Weights of a small contrastive audio-text model: batches of 256.
Rows from block 6 of the text encoder, named by matrix and row number. Rows with one number belong to one attention dimension. Each number is 200 + 20 x the weight over its row's rms, rounded and kept within 0 to 999. All counts start at 0. After the name is the row's rms in percent of the matrix's.
# v: attention value (text_encoder.blocks.6.attn.v.weight, 256x256), inputs 0-127
# proj: attention output (text_encoder.blocks.6.attn.proj.weight, 256x256, transposed), outputs 0-127
v.98,105,202,173,190,205,175,205,206,191,215,220,211,184,185,171,166,218,179,184,182,242,180,203,197,182,191,222,217,188,208,226,267,225,182,181,225,191,192,202,222,181,237,237,196,220,162,186,157,195,207,226,240,222,182,180,207,185,227,221,218,195,193,216,176,217,211,208,219,208,232,233,168,207,205,178,214,179,197,186,215,196,255,179,210,215,205,186,176,181,203,203,175,184,203,200,214,196,240,196,212,215,212,170,174,228,206,201,213,229,179,213,237,196,191,200,226,223,168,188,220,169,184,175,170,213,190,220,198,174
v.99,100,207,191,191,212,235,191,183,137,226,217,224,179,208,205,191,231,202,225,223,204,221,195,192,182,194,201,223,206,201,217,207,201,231,197,188,215,206,212,224,167,197,183,205,215,229,188,194,152,201,225,188,171,191,220,214,179,198,224,227,203,174,180,211,186,194,201,165,239,227,195,222,213,166,195,193,189,229,170,197,188,194,209,210,189,205,193,192,191,207,206,196,193,196,223,238,213,257,207,221,194,170,186,154,193,215,190,204,198,219,202,188,201,179,177,203,181,198,182,213,194,203,186,226,226,204,244,179,212
v.100,102,180,204,199,208,229,230,216,222,195,160,206,198,240,166,188,216,207,199,236,189,187,188,218,198,204,188,168,189,184,228,173,229,207,194,189,216,218,203,213,241,204,206,200,196,190,230,170,213,184,211,184,195,221,208,177,226,201,204,219,199,219,203,226,155,202,170,161,194,188,209,184,201,204,190,155,203,228,194,201,195,216,206,166,183,185,210,186,213,174,184,179,227,205,168,216,208,223,202,176,255,234,182,198,190,209,210,205,215,200,180,212,154,218,197,177,172,176,248,211,190,183,185,173,180,198,225,176,177
v.101,101,181,197,187,207,222,205,198,198,194,215,177,217,188,211,220,194,228,193,232,209,230,216,211,205,204,152,194,233,215,184,185,184,195,223,185,205,238,190,185,221,178,186,232,182,203,184,227,205,211,227,195,185,232,224,182,205,178,197,222,170,206,191,205,166,202,236,187,189,219,199,223,204,208,182,192,226,228,229,225,181,206,187,205,200,204,204,186,192,162,176,255,190,213,221,189,215,179,189,202,226,215,175,221,176,210,229,209,223,198,206,196,208,182,185,257,188,181,199,193,171,222,214,218,223,180,182,192,211
v.102,104,175,205,231,212,194,198,182,175,194,216,234,242,204,200,221,201,217,221,225,214,201,226,183,186,220,195,207,205,167,246,203,190,238,223,180,225,215,209,219,175,182,219,190,212,201,197,250,167,187,214,189,208,222,201,233,185,159,187,202,198,187,174,219,178,161,184,211,183,221,192,193,178,178,204,207,175,169,195,156,215,190,217,198,234,195,213,203,225,191,210,230,230,186,216,212,254,232,197,246,177,196,184,205,206,184,215,203,196,194,199,184,171,285,238,199,176,197,194,199,213,185,208,213,179,211,204,189,212
v.103,094,189,210,188,193,240,181,199,161,219,204,172,243,227,238,194,174,169,216,197,210,202,232,224,196,191,184,211,163,193,237,179,206,200,187,189,219,208,192,199,197,161,236,195,197,190,202,218,207,213,178,206,201,182,190,209,244,200,205,207,176,215,185,187,207,216,198,213,208,211,205,216,208,196,198,217,237,182,198,180,188,219,217,224,230,235,198,188,210,213,201,233,210,217,161,197,211,187,198,214,185,168,183,203,205,224,185,226,193,219,193,205,209,211,213,220,176,239,233,184,228,203,217,202,166,196,155,220,206
v.104,138,190,201,175,203,213,176,191,200,202,219,199,206,200,192,182,182,183,190,208,210,200,215,228,213,180,148,179,216,202,226,170,151,213,184,208,121,161,171,195,197,180,200,214,230,212,223,200,187,196,216,220,197,202,225,224,194,203,172,199,185,173,189,205,163,179,215,213,212,203,216,179,223,203,200,195,202,186,192,174,188,216,235,205,190,176,173,249,216,206,206,197,171,201,196,180,217,206,176,209,190,210,196,211,219,189,207,194,195,188,161,189,177,176,199,158,196,172,204,230,198,190,208,223,201,184,203,159,190
v.105,101,200,221,191,205,228,197,179,198,213,206,176,185,205,231,203,223,202,189,195,172,181,231,212,193,174,198,171,168,170,195,192,167,214,215,228,192,208,182,213,255,206,223,204,198,208,199,203,206,222,193,178,189,207,212,191,208,208,209,194,194,194,204,201,191,179,197,194,225,237,192,175,198,240,220,206,177,174,191,188,174,155,193,190,223,202,205,213,199,188,171,218,228,184,196,204,196,188,223,214,182,210,188,246,211,192,210,225,228,213,216,123,200,174,189,141,208,170,220,206,271,185,189,182,186,188,234,160,197
v.106,112,185,239,175,224,201,197,196,193,198,230,200,256,245,170,215,210,172,188,230,179,172,190,222,181,191,209,202,228,204,194,163,203,198,168,204,224,206,196,224,210,206,194,254,214,187,178,216,183,227,211,209,192,168,226,162,220,203,250,161,156,210,175,187,192,175,186,219,207,199,244,199,195,193,153,242,220,154,239,224,194,204,216,191,209,181,220,203,173,176,206,173,196,179,212,220,199,172,194,226,194,207,187,208,183,187,196,213,200,209,185,192,197,190,213,212,167,170,189,178,223,200,217,189,228,200,219,183,190
v.107,096,183,198,202,209,206,172,195,199,202,198,191,205,182,212,243,218,193,206,179,178,243,187,203,206,176,219,203,200,178,208,207,179,249,183,208,194,222,185,183,196,194,208,220,205,228,172,225,211,147,196,192,210,208,189,179,221,195,218,166,176,180,185,201,192,198,229,214,194,204,208,207,208,177,165,183,203,207,196,206,195,143,182,194,196,189,250,205,197,218,189,208,198,215,194,207,217,224,222,193,169,168,204,168,203,203,242,204,227,204,212,179,190,178,221,208,236,200,170,193,213,147,203,188,189,215,186,188,221
v.108,102,198,174,216,216,168,190,194,158,212,225,209,171,227,192,183,188,208,227,211,174,201,202,185,221,200,252,219,209,182,190,229,194,141,165,239,177,198,221,191,195,217,201,183,203,177,195,172,170,243,210,199,201,200,192,204,175,180,232,194,189,187,199,206,237,234,195,210,220,173,212,206,197,212,208,238,210,205,220,197,187,177,202,225,182,179,196,199,211,216,229,219,167,191,211,209,194,183,209,190,186,197,241,212,153,192,189,207,213,148,206,202,207,217,197,198,215,201,196,180,200,235,218,195,204,180,210,206,207
v.109,111,219,219,168,229,186,202,213,183,200,211,195,196,224,196,182,159,217,200,181,185,205,190,206,195,218,212,225,198,205,219,203,184,173,198,212,171,220,181,209,178,194,208,228,180,202,198,191,228,215,167,206,210,187,207,178,214,157,199,205,187,193,225,197,222,218,224,237,218,198,180,175,203,197,173,232,192,196,197,257,212,208,195,229,199,238,233,216,187,182,184,192,186,217,209,212,183,222,208,219,200,173,205,194,196,188,223,182,215,174,172,154,194,213,177,213,211,201,170,214,170,195,200,220,210,211,237,195,218
v.110,104,186,216,170,185,217,192,199,206,198,182,195,190,196,187,211,193,186,199,185,228,195,218,194,222,203,201,217,156,178,225,245,180,222,212,216,180,178,177,204,239,202,183,198,215,227,239,212,203,188,206,222,237,198,222,160,183,199,164,201,217,209,186,200,191,182,207,232,206,199,218,211,206,196,241,211,200,185,182,122,226,193,218,197,193,176,186,245,222,197,203,200,212,181,221,203,227,158,164,180,211,199,199,224,192,233,213,223,176,212,204,186,229,207,207,201,159,211,225,194,196,199,204,188,208,177,170,189,192
v.111,109,189,189,209,226,199,188,201,180,200,154,164,210,198,197,205,224,218,183,163,168,170,177,248,209,170,207,182,211,234,224,208,203,243,215,229,208,210,215,198,217,179,229,191,207,183,207,185,213,185,179,213,205,196,193,199,191,214,217,191,196,218,194,182,200,202,211,209,154,183,171,200,196,199,182,154,223,255,194,194,207,200,190,212,195,198,179,208,184,189,224,171,179,172,171,231,201,183,197,211,161,181,206,185,179,201,199,187,208,175,184,210,210,201,179,237,231,214,209,178,195,179,183,194,206,221,198,206,186
v.112,100,230,171,139,185,207,192,214,193,192,217,203,160,178,209,191,194,177,216,202,200,205,208,199,172,142,188,183,166,198,207,206,188,206,194,197,191,190,233,240,175,218,204,220,199,162,210,187,181,213,223,199,213,188,178,184,179,205,183,205,221,173,226,206,204,223,205,216,172,220,188,182,206,227,195,196,181,190,206,194,198,230,206,198,210,234,204,201,170,213,208,190,205,220,207,163,198,235,177,200,217,187,226,185,240,202,175,231,175,213,228,225,223,203,190,179,199,188,205,211,226,223,207,155,197,224,229,194,188
v.113,096,204,196,203,230,192,219,219,186,227,189,214,210,193,206,197,203,248,201,190,218,214,207,197,178,207,203,243,195,196,163,206,150,167,234,157,178,197,191,216,169,198,214,196,199,216,193,216,211,165,214,210,152,224,226,212,173,192,186,205,200,224,198,199,187,220,234,190,219,228,194,173,209,164,233,217,211,199,189,198,172,218,211,173,191,210,195,191,232,217,233,222,193,195,187,217,189,172,195,194,211,186,177,188,181,224,190,202,199,217,198,176,187,188,201,185,219,186,200,213,223,199,199,186,211,213,161,231,223
v.114,095,198,225,210,181,181,204,206,182,172,161,208,234,193,188,172,207,216,192,184,196,199,232,179,196,206,193,223,197,191,205,159,203,182,202,188,197,177,220,197,229,197,176,181,198,220,198,210,172,188,188,222,229,232,210,192,168,184,171,231,215,215,181,216,225,202,189,202,200,183,198,208,196,184,218,198,195,194,189,207,236,207,224,212,214,212,170,227,204,234,224,235,213,208,176,178,223,182,180,179,228,194,186,199,186,187,230,204,161,222,197,201,177,223,226,203,166,199,216,198,224,226,218,182,185,165,223,218,195
v.115,112,161,211,190,185,194,204,155,210,226,194,197,204,193,231,162,192,206,212,238,158,217,210,189,207,175,236,191,200,145,188,200,189,177,161,233,203,201,192,187,199,194,211,213,205,197,186,190,216,207,217,218,183,200,210,218,214,211,213,193,186,182,221,197,177,195,215,218,233,208,227,206,241,214,207,230,216,190,201,198,167,183,205,202,217,203,192,235,219,191,179,210,224,209,214,212,178,162,192,206,193,170,197,234,214,193,202,207,212,185,178,166,237,150,197,191,202,202,184,202,226,218,173,202,192,175,218,210,201
v.116,116,170,190,199,203,164,228,190,158,236,201,206,229,181,185,179,180,190,182,154,189,187,182,178,182,192,216,195,239,206,181,213,196,178,223,195,183,154,195,191,194,202,192,176,205,236,193,181,226,203,216,192,245,143,223,195,170,178,173,230,215,148,225,212,201,211,203,202,211,185,224,221,169,150,194,228,213,172,156,199,206,206,225,167,201,219,202,197,201,205,215,206,191,214,189,206,191,200,226,195,181,201,171,178,219,210,188,200,192,191,202,213,217,160,202,183,211,212,198,171,180,190,209,248,201,202,207,214,203
v.117,100,234,217,199,185,206,200,204,208,205,219,193,194,223,197,196,206,214,189,211,160,181,201,197,213,204,238,181,139,187,196,158,214,169,205,213,216,228,213,175,245,193,222,183,187,184,180,224,220,240,200,224,192,201,219,177,180,204,205,157,177,189,176,229,225,198,203,187,217,219,251,206,167,169,215,182,227,176,201,192,218,167,164,199,220,217,205,216,212,197,191,214,198,194,197,164,193,160,245,212,220,204,220,207,181,205,213,198,222,178,213,184,196,218,211,194,207,175,200,200,222,178,197,177,202,165,192,173,217
v.118,093,172,226,191,199,179,164,209,212,195,223,204,225,205,180,185,201,219,231,207,183,216,208,180,221,147,212,169,222,199,197,208,203,225,205,211,196,205,166,206,216,178,188,205,190,166,199,194,149,210,223,206,214,185,197,203,194,155,161,174,195,192,175,210,180,194,221,178,182,156,206,211,194,223,199,167,207,192,230,181,186,195,193,213,213,182,170,187,216,202,206,207,199,199,219,220,182,191,208,182,199,205,217,230,213,220,184,190,207,180,199,171,214,170,149,199,207,174,173,192,143,200,220,201,225,173,215,198,215
v.119,100,187,201,206,183,216,197,195,193,182,178,194,223,186,201,200,180,167,204,202,186,166,188,196,179,197,187,219,210,214,184,216,178,194,203,205,155,226,171,174,234,243,190,204,243,195,179,221,210,205,215,186,224,182,189,196,203,190,174,222,189,200,208,161,224,223,219,243,225,186,197,216,249,196,207,208,194,187,223,206,189,204,218,200,210,207,174,228,180,182,208,232,161,214,224,172,203,222,184,159,200,235,232,175,231,199,193,204,168,192,199,186,194,173,195,159,205,193,202,223,243,207,172,214,208,182,204,216,194
v.120,104,226,181,175,199,217,218,226,197,192,211,195,198,248,219,189,198,204,195,235,220,204,229,203,222,191,219,177,191,207,215,165,196,237,193,180,193,223,163,196,230,201,197,236,176,222,234,197,195,215,186,202,220,218,213,187,190,177,161,229,174,181,189,225,202,183,191,178,178,187,195,198,175,232,178,171,202,230,204,182,230,171,206,178,220,215,185,225,194,145,179,231,208,215,193,213,225,196,186,175,182,191,204,192,177,206,222,231,212,200,199,204,183,217,204,199,207,146,211,207,193,184,212,204,210,219,199,192,203
v.121,093,230,214,217,222,197,218,187,230,170,191,211,227,192,179,209,222,222,222,209,189,168,186,187,185,213,207,181,157,199,212,194,200,219,194,172,204,188,196,226,187,218,249,199,189,137,175,211,216,203,136,190,244,200,247,196,230,188,219,167,179,194,176,170,191,213,144,199,202,201,221,211,196,223,180,199,200,188,178,214,213,205,178,208,176,205,200,206,177,208,217,180,200,182,186,166,224,190,197,233,236,222,186,195,198,212,204,194,202,197,186,219,206,233,211,222,204,210,211,188,238,185,199,209,200,214,227,218,223
v.122,098,200,230,171,178,217,184,193,168,201,237,239,184,219,201,179,218,180,175,207,184,222,182,219,194,182,175,209,212,182,187,180,178,181,171,192,186,204,216,191,183,197,219,221,220,215,208,172,182,215,219,205,172,186,233,247,191,239,197,156,171,214,199,208,173,177,188,193,202,195,214,216,195,253,218,223,235,211,224,178,193,206,237,178,192,168,190,217,200,176,196,183,186,233,191,182,201,181,197,184,175,177,203,195,228,182,202,185,204,171,184,200,220,200,152,205,195,161,199,201,210,178,224,184,218,214,218,176,177
v.123,116,182,197,216,194,204,197,200,211,193,239,248,214,174,207,184,164,202,223,204,193,183,215,214,182,203,208,211,189,175,181,193,158,191,182,185,195,146,191,209,166,206,209,180,218,173,202,214,183,197,220,212,204,184,221,239,186,180,181,179,183,203,207,209,202,190,182,222,184,220,174,190,216,205,196,202,185,177,212,166,188,232,227,183,228,202,176,225,222,192,224,181,195,219,197,185,200,196,197,202,184,186,192,235,231,196,195,204,200,168,212,205,177,192,214,166,191,193,217,232,239,203,205,176,176,152,212,187,228
v.124,120,155,181,188,222,166,189,214,202,230,187,223,187,213,158,193,223,175,170,135,209,204,203,200,187,197,179,201,184,222,211,208,227,201,198,200,197,203,191,183,183,212,185,216,194,215,213,177,210,187,159,177,245,197,214,201,224,219,206,211,228,202,220,195,186,205,217,227,170,201,205,167,196,191,199,185,206,223,164,235,174,187,233,189,212,212,187,192,173,181,173,183,181,201,203,226,196,197,188,183,234,194,203,154,194,189,232,242,183,218,210,213,210,179,193,179,171,223,199,208,217,221,212,181,176,226,226,236,201
proj.98,110,238,178,208,208,217,208,174,209,211,177,177,224,221,221,221,219,215,180,206,188,204,167,205,215,219,199,199,193,190,197,206,193,215,191,131,217,197,208,201,204,178,205,237,195,172,210,209,226,199,179,177,211,231,191,224,210,233,194,186,204,221,214,209,188,214,232,193,202,188,199,212,230,162,206,210,205,227,185,199,177,174,191,218,183,187,261,234,200,194,209,167,210,226,177,172,176,197,204,180,216,214,206,203,201,199,211,193,188,237,161,176,223,222,202,205,193,183,194,202,204,258,214,203,199,202,204,205,203
proj.99,102,184,184,215,216,203,186,220,235,219,219,173,195,190,178,215,202,184,169,221,236,181,193,193,170,210,200,202,205,212,203,214,187,197,221,202,156,215,183,224,228,209,229,192,191,169,188,180,250,189,177,200,206,221,183,171,215,206,221,168,196,203,180,226,213,218,196,204,179,202,214,201,183,235,209,174,168,185,220,174,177,200,232,210,228,241,206,190,202,195,217,227,222,220,151,188,197,178,175,180,185,222,214,205,222,205,205,198,229,193,174,154,196,223,167,222,190,197,200,238,183,183,167,222,214,193,178,214,187
proj.100,102,198,189,201,193,154,201,173,211,207,218,171,191,189,213,194,224,181,224,219,266,206,210,176,187,208,195,190,183,187,188,195,203,197,208,177,161,210,244,187,169,194,195,193,179,209,174,178,259,194,198,203,219,200,229,222,185,206,183,184,187,205,178,214,214,206,259,194,201,201,223,193,211,194,206,190,188,219,190,196,226,225,190,202,234,195,169,213,208,222,218,206,177,231,231,183,214,192,185,179,171,169,197,220,218,227,207,213,192,192,198,196,210,170,177,188,195,185,179,210,193,217,231,191,176,175,210,196,186
proj.101,096,202,206,219,179,192,194,194,171,200,223,212,194,198,217,171,207,176,244,233,198,203,222,183,180,183,185,180,188,185,209,186,186,182,203,199,241,196,161,187,182,198,215,191,206,211,210,185,160,250,206,234,213,216,202,204,187,217,226,190,233,168,197,205,238,205,186,194,194,187,160,225,200,183,213,232,213,174,172,198,199,227,210,189,196,213,191,185,224,185,183,195,198,205,189,213,229,256,203,199,183,169,208,206,217,209,160,191,221,188,190,223,203,180,206,159,221,247,202,227,195,214,195,202,164,228,202,252,205
proj.102,105,173,221,196,173,197,209,216,203,206,208,161,187,211,182,210,182,194,186,209,213,228,219,226,188,188,207,220,218,210,189,202,218,164,178,208,180,201,228,192,194,204,239,210,186,192,202,182,232,173,198,156,219,171,181,178,190,211,189,235,189,201,198,223,188,227,192,164,195,206,201,227,223,207,189,169,206,215,219,210,183,198,232,197,209,202,200,180,179,193,198,189,218,213,187,221,202,182,189,212,186,222,180,159,202,189,193,193,199,211,217,234,254,155,157,223,160,184,162,212,192,194,193,218,159,194,190,178,236
proj.103,090,185,185,197,200,161,172,189,173,184,179,240,176,199,201,209,216,205,208,213,184,185,183,202,205,207,237,206,208,191,207,199,183,186,186,234,212,223,180,187,177,207,194,213,192,221,194,222,206,226,218,194,192,164,204,206,206,176,204,239,229,232,214,169,187,172,160,176,190,228,190,201,158,203,214,220,197,193,177,239,213,225,210,172,154,203,195,190,223,198,222,156,241,182,211,225,166,205,190,210,229,186,207,204,182,194,171,176,199,175,232,219,219,156,199,182,230,155,178,195,200,224,219,208,183,198,182,181,197
proj.104,138,220,209,215,222,158,202,219,226,194,224,180,195,201,161,196,199,218,224,184,228,186,220,181,197,202,208,208,199,180,181,201,197,180,210,147,252,186,213,203,213,191,207,123,188,186,191,196,182,200,200,195,239,167,213,187,203,216,227,175,210,241,169,235,229,206,184,196,219,227,181,187,191,191,190,225,196,189,207,203,192,184,189,187,195,197,209,111,189,215,199,182,206,246,219,205,209,172,206,217,204,201,215,207,187,191,162,178,210,221,214,216,224,249,219,188,199,226,190,177,190,183,191,202,233,229,194,193,215
proj.105,097,213,191,217,219,153,202,202,198,188,209,198,227,222,191,167,202,211,205,210,210,223,251,212,250,184,220,234,187,187,208,211,194,185,216,197,191,200,217,205,184,224,248,215,208,177,211,195,159,195,233,181,246,227,198,202,240,168,192,227,201,208,195,217,205,215,174,185,174,214,178,220,204,189,197,207,208,237,213,218,238,207,178,152,218,206,171,193,196,194,188,186,174,235,208,178,191,179,191,197,210,204,204,203,197,223,189,194,179,180,152,211,193,226,190,221,237,245,168,202,167,185,211,199,196,225,210,215,215
proj.106,100,212,208,206,147,164,179,175,197,220,162,182,164,176,218,175,202,244,224,179,208,199,196,213,189,222,198,209,193,183,189,190,226,216,203,178,225,207,210,204,170,201,193,213,215,197,203,186,188,202,212,178,249,204,191,209,200,176,164,193,227,219,231,246,161,188,238,182,216,239,197,176,201,224,210,194,200,222,202,190,229,184,207,187,195,226,218,214,197,185,212,201,188,226,154,204,221,205,208,199,216,194,217,173,203,199,173,166,229,197,173,227,186,211,217,188,217,206,203,193,209,206,199,197,200,170,177,186,228
proj.107,088,191,207,215,216,199,223,194,221,196,189,202,192,211,219,186,205,224,178,157,213,183,208,196,209,177,190,176,225,198,188,179,225,171,193,185,183,186,196,184,216,200,225,155,194,197,196,192,185,195,205,203,210,183,171,215,214,168,211,205,239,209,240,216,207,176,174,214,191,223,135,213,177,211,196,207,181,190,207,200,179,177,192,184,179,190,204,209,210,189,210,207,223,165,171,251,208,193,192,190,215,199,193,185,180,172,179,187,183,210,202,203,147,181,211,220,171,217,214,210,183,198,217,195,191,208,192,171,192
proj.108,099,204,180,204,162,219,231,200,230,188,187,186,198,185,212,236,189,185,170,173,181,195,204,220,191,176,175,192,168,248,210,199,208,257,228,183,252,202,212,213,235,183,212,243,209,192,213,216,176,204,209,225,187,176,194,183,191,188,180,210,179,161,220,204,177,202,213,230,192,213,212,216,210,213,209,172,212,167,153,192,224,209,187,189,227,216,181,211,172,193,144,223,212,213,147,197,203,205,190,225,191,211,196,167,206,234,208,215,196,195,200,191,162,186,221,196,197,214,210,181,204,178,192,199,184,222,211,219,184
proj.109,108,186,175,225,152,223,209,210,235,183,191,203,179,217,226,220,243,201,182,211,211,198,198,210,223,224,198,149,189,226,198,177,236,197,200,194,192,182,234,182,213,194,195,206,189,205,197,198,180,203,203,221,182,225,213,214,207,205,215,178,195,212,187,220,194,181,196,168,205,185,210,193,186,196,201,203,206,219,207,196,186,171,180,206,194,197,172,215,209,204,213,204,186,197,179,206,199,211,172,190,209,199,217,191,179,190,176,193,191,231,185,162,155,167,209,195,210,162,209,212,186,183,201,215,175,218,197,216,192
proj.110,093,214,195,210,227,199,181,199,180,188,236,200,258,181,204,193,207,195,187,231,187,192,203,202,196,196,223,240,201,159,216,191,206,202,223,207,184,177,205,215,166,181,172,182,226,193,228,209,181,245,205,199,179,227,205,203,199,220,237,214,207,227,189,178,194,206,186,171,219,156,183,232,179,170,211,219,185,182,239,191,185,210,203,223,232,179,192,164,185,236,196,177,216,205,219,209,188,226,188,228,161,185,183,210,203,167,185,215,227,189,236,245,210,191,193,214,229,179,205,229,182,211,218,191,232,194,212,166,230
proj.111,110,218,221,203,216,192,225,202,188,213,228,238,172,210,217,233,170,192,223,246,211,172,172,190,227,209,252,202,199,167,202,200,200,177,181,177,200,203,215,189,202,198,210,177,226,215,200,181,173,202,219,205,189,202,202,188,202,183,205,169,227,211,191,192,214,202,238,188,207,232,171,173,208,223,190,207,222,160,150,195,229,227,212,184,187,208,231,196,215,187,171,202,196,214,205,185,204,213,189,207,203,195,200,216,232,196,246,210,176,189,194,215,200,208,199,225,200,210,197,195,194,219,227,195,215,203,202,170,191
proj.112,094,217,194,238,231,206,187,195,217,202,212,221,244,212,186,200,225,215,182,239,210,195,217,170,177,224,212,219,193,211,176,190,190,205,206,221,244,193,166,212,226,221,187,219,203,194,221,196,220,179,177,160,190,199,199,213,202,202,231,149,168,199,202,232,171,173,201,203,205,201,263,205,193,169,183,197,186,207,198,199,199,158,213,191,206,202,201,195,242,172,188,217,198,161,183,202,186,175,210,193,183,224,186,218,168,232,193,189,209,247,185,142,218,229,206,231,226,211,205,195,190,221,176,192,187,210,189,223,189
proj.113,093,176,202,216,238,200,186,161,225,210,215,190,219,217,152,205,173,191,172,223,198,175,194,178,194,232,198,187,187,215,232,190,207,222,137,187,179,213,194,189,233,192,231,177,179,188,192,198,238,224,186,221,212,172,191,176,183,215,231,205,192,174,194,194,234,202,149,200,204,180,199,199,175,185,174,203,201,208,196,210,140,205,187,177,174,197,189,193,223,166,199,217,216,162,206,187,219,212,192,194,203,222,188,218,188,185,168,191,207,179,179,171,212,236,197,177,200,239,204,153,213,200,201,221,170,186,213,220,209
proj.114,102,209,204,187,204,238,195,207,203,183,245,214,225,202,178,207,186,179,178,214,175,195,212,207,212,201,210,220,200,198,220,198,199,237,179,215,168,206,224,193,196,209,217,199,180,180,176,205,223,205,224,210,185,202,161,175,188,218,185,201,192,169,173,227,199,208,193,208,202,173,191,182,222,220,210,212,198,206,197,225,185,212,207,206,233,219,213,173,196,223,207,170,210,184,218,205,224,197,213,186,204,203,212,197,201,208,204,208,192,191,241,175,233,180,205,158,203,209,196,196,226,159,196,207,188,173,171,228,238
proj.115,111,220,212,221,202,229,182,237,174,187,186,217,183,192,203,198,218,220,204,151,229,213,231,204,195,217,160,188,184,226,210,237,189,239,219,193,224,182,191,210,186,188,214,185,214,211,210,214,190,197,233,192,206,192,197,223,207,139,239,206,239,213,197,214,238,202,195,190,199,212,210,230,153,155,191,212,191,215,213,195,234,217,182,186,205,211,199,157,217,205,200,195,196,208,156,196,198,233,208,235,165,216,202,188,191,201,163,175,198,194,211,177,177,238,195,198,186,192,204,191,211,203,205,196,200,214,206,198,193
proj.116,120,214,210,187,226,215,169,217,219,195,161,194,181,208,226,191,202,211,192,145,185,202,223,209,200,201,168,221,203,173,202,206,178,238,211,181,210,198,210,187,203,211,221,229,213,195,180,245,233,223,167,217,188,230,191,228,200,205,191,202,207,236,189,220,207,205,177,186,196,165,207,192,219,222,204,232,197,191,222,215,180,214,174,205,211,177,206,195,188,215,190,190,195,190,206,181,188,204,181,183,220,219,196,207,185,187,229,178,185,206,185,140,187,253,248,193,177,178,199,200,201,156,215,187,208,174,222,191,214
proj.117,094,169,187,180,213,207,217,198,202,179,184,230,186,208,160,198,210,209,186,173,179,178,224,243,219,211,194,216,204,217,177,201,228,238,195,241,185,218,205,225,180,212,203,206,226,202,199,185,211,193,217,190,211,201,174,190,196,159,172,188,220,221,206,217,217,187,200,231,194,171,183,195,145,217,193,224,207,228,191,197,215,220,205,209,200,189,170,203,204,218,204,197,200,175,139,231,201,227,227,213,177,198,195,165,178,212,180,228,159,195,208,191,168,172,182,208,212,252,195,181,200,218,214,218,186,226,172,199,172
proj.118,096,182,219,230,210,238,219,228,202,205,206,163,172,174,192,231,228,196,235,176,206,192,217,180,195,191,201,204,204,229,176,187,213,171,191,194,186,213,198,233,180,166,196,165,203,242,201,191,191,193,206,204,198,199,213,211,188,208,206,179,207,201,204,186,238,202,203,155,209,223,211,224,224,169,211,203,216,217,203,200,255,196,184,225,218,180,207,176,224,176,195,211,194,208,213,206,194,195,200,217,161,198,227,195,230,199,199,197,225,194,192,212,202,220,233,182,215,245,199,205,215,188,176,188,222,244,200,214,185
proj.119,098,240,198,175,204,213,188,199,215,199,228,186,210,205,191,173,196,211,189,236,196,188,186,196,214,192,181,187,211,171,239,187,202,216,239,191,218,211,208,206,181,193,182,186,193,213,228,231,167,202,199,191,195,200,196,204,202,234,199,207,196,221,233,216,189,180,170,167,206,191,151,219,179,221,207,233,216,209,236,206,228,166,181,194,197,199,201,196,194,190,199,194,238,167,198,197,190,181,205,215,215,164,186,207,154,183,195,210,236,214,196,189,201,212,218,210,197,214,188,209,214,152,208,176,216,171,184,180,226
proj.120,108,180,195,175,173,144,202,199,201,181,192,217,181,165,195,192,227,200,216,163,208,204,227,239,211,201,225,231,194,206,217,201,216,180,203,230,216,185,240,204,168,197,224,176,185,177,205,182,179,231,247,226,231,162,198,211,233,226,189,167,252,209,203,216,181,213,212,215,191,203,208,203,202,189,187,215,181,180,189,174,200,196,170,218,216,196,193,169,216,216,223,185,169,197,226,211,224,224,196,190,210,200,204,221,218,174,200,225,207,202,202,210,198,123,185,203,185,210,166,231,197,208,182,197,211,207,177,212,201
proj.121,095,202,199,193,187,206,168,180,188,196,207,192,176,210,193,193,173,197,196,254,217,170,155,206,217,200,202,225,177,191,180,223,200,188,219,221,185,203,235,178,202,193,195,230,236,206,225,197,215,171,199,186,219,177,186,210,214,207,179,179,165,216,246,248,192,198,217,205,208,198,215,179,162,195,200,161,215,231,249,231,178,162,219,214,190,234,197,238,211,206,196,212,169,205,199,213,189,169,189,208,156,199,203,213,193,194,227,179,180,202,220,185,200,175,199,201,176,194,212,179,196,186,210,184,156,207,177,174,216
proj.122,095,205,203,215,211,163,184,193,183,189,168,169,141,211,186,223,198,198,246,191,198,174,216,177,198,187,238,194,187,205,157,196,198,202,177,214,237,209,184,216,239,200,170,155,239,221,180,203,196,216,232,209,247,194,201,164,197,148,204,233,227,224,202,194,224,238,216,223,182,235,180,207,211,159,184,219,205,219,192,213,184,204,180,212,182,239,191,161,203,176,202,214,223,213,180,182,212,211,211,200,211,221,218,202,180,182,181,200,212,187,224,176,181,224,216,194,220,208,186,202,190,269,189,224,199,217,179,223,232
proj.123,117,211,199,201,240,203,215,203,198,204,161,141,184,204,156,212,216,196,199,192,187,194,218,164,209,201,168,198,207,193,210,194,198,226,187,196,244,202,225,188,198,197,174,197,154,222,194,175,196,182,191,183,209,188,190,207,207,191,198,201,179,191,211,216,198,223,178,200,201,202,198,197,198,199,193,217,189,234,204,189,176,205,165,177,204,199,192,160,194,207,204,178,225,197,214,203,214,191,200,188,213,211,194,184,187,195,169,177,217,238,252,177,226,248,185,195,166,215,195,162,189,203,162,186,190,208,219,193,200
proj.124,118,224,195,195,196,170,205,217,153,210,191,186,216,189,261,207,184,146,181,229,186,230,180,225,200,193,200,176,188,205,199,200,184,208,188,204,220,204,203,187,214,208,208,203,203,178,211,244,171,220,203,202,183,204,191,164,208,227,217,191,166,183,209,226,223,193,221,207,207,190,187,186,224,238,191,221,206,165,221,184,208,203,193,201,191,170,225,243,218,212,203,212,205,208,207,176,207,210,200,200,219,222,203,197,197,224,197,169,227,206,188,188,193,223,247,219,193,186,202,207,177,227,174,191,222,150,184,162,199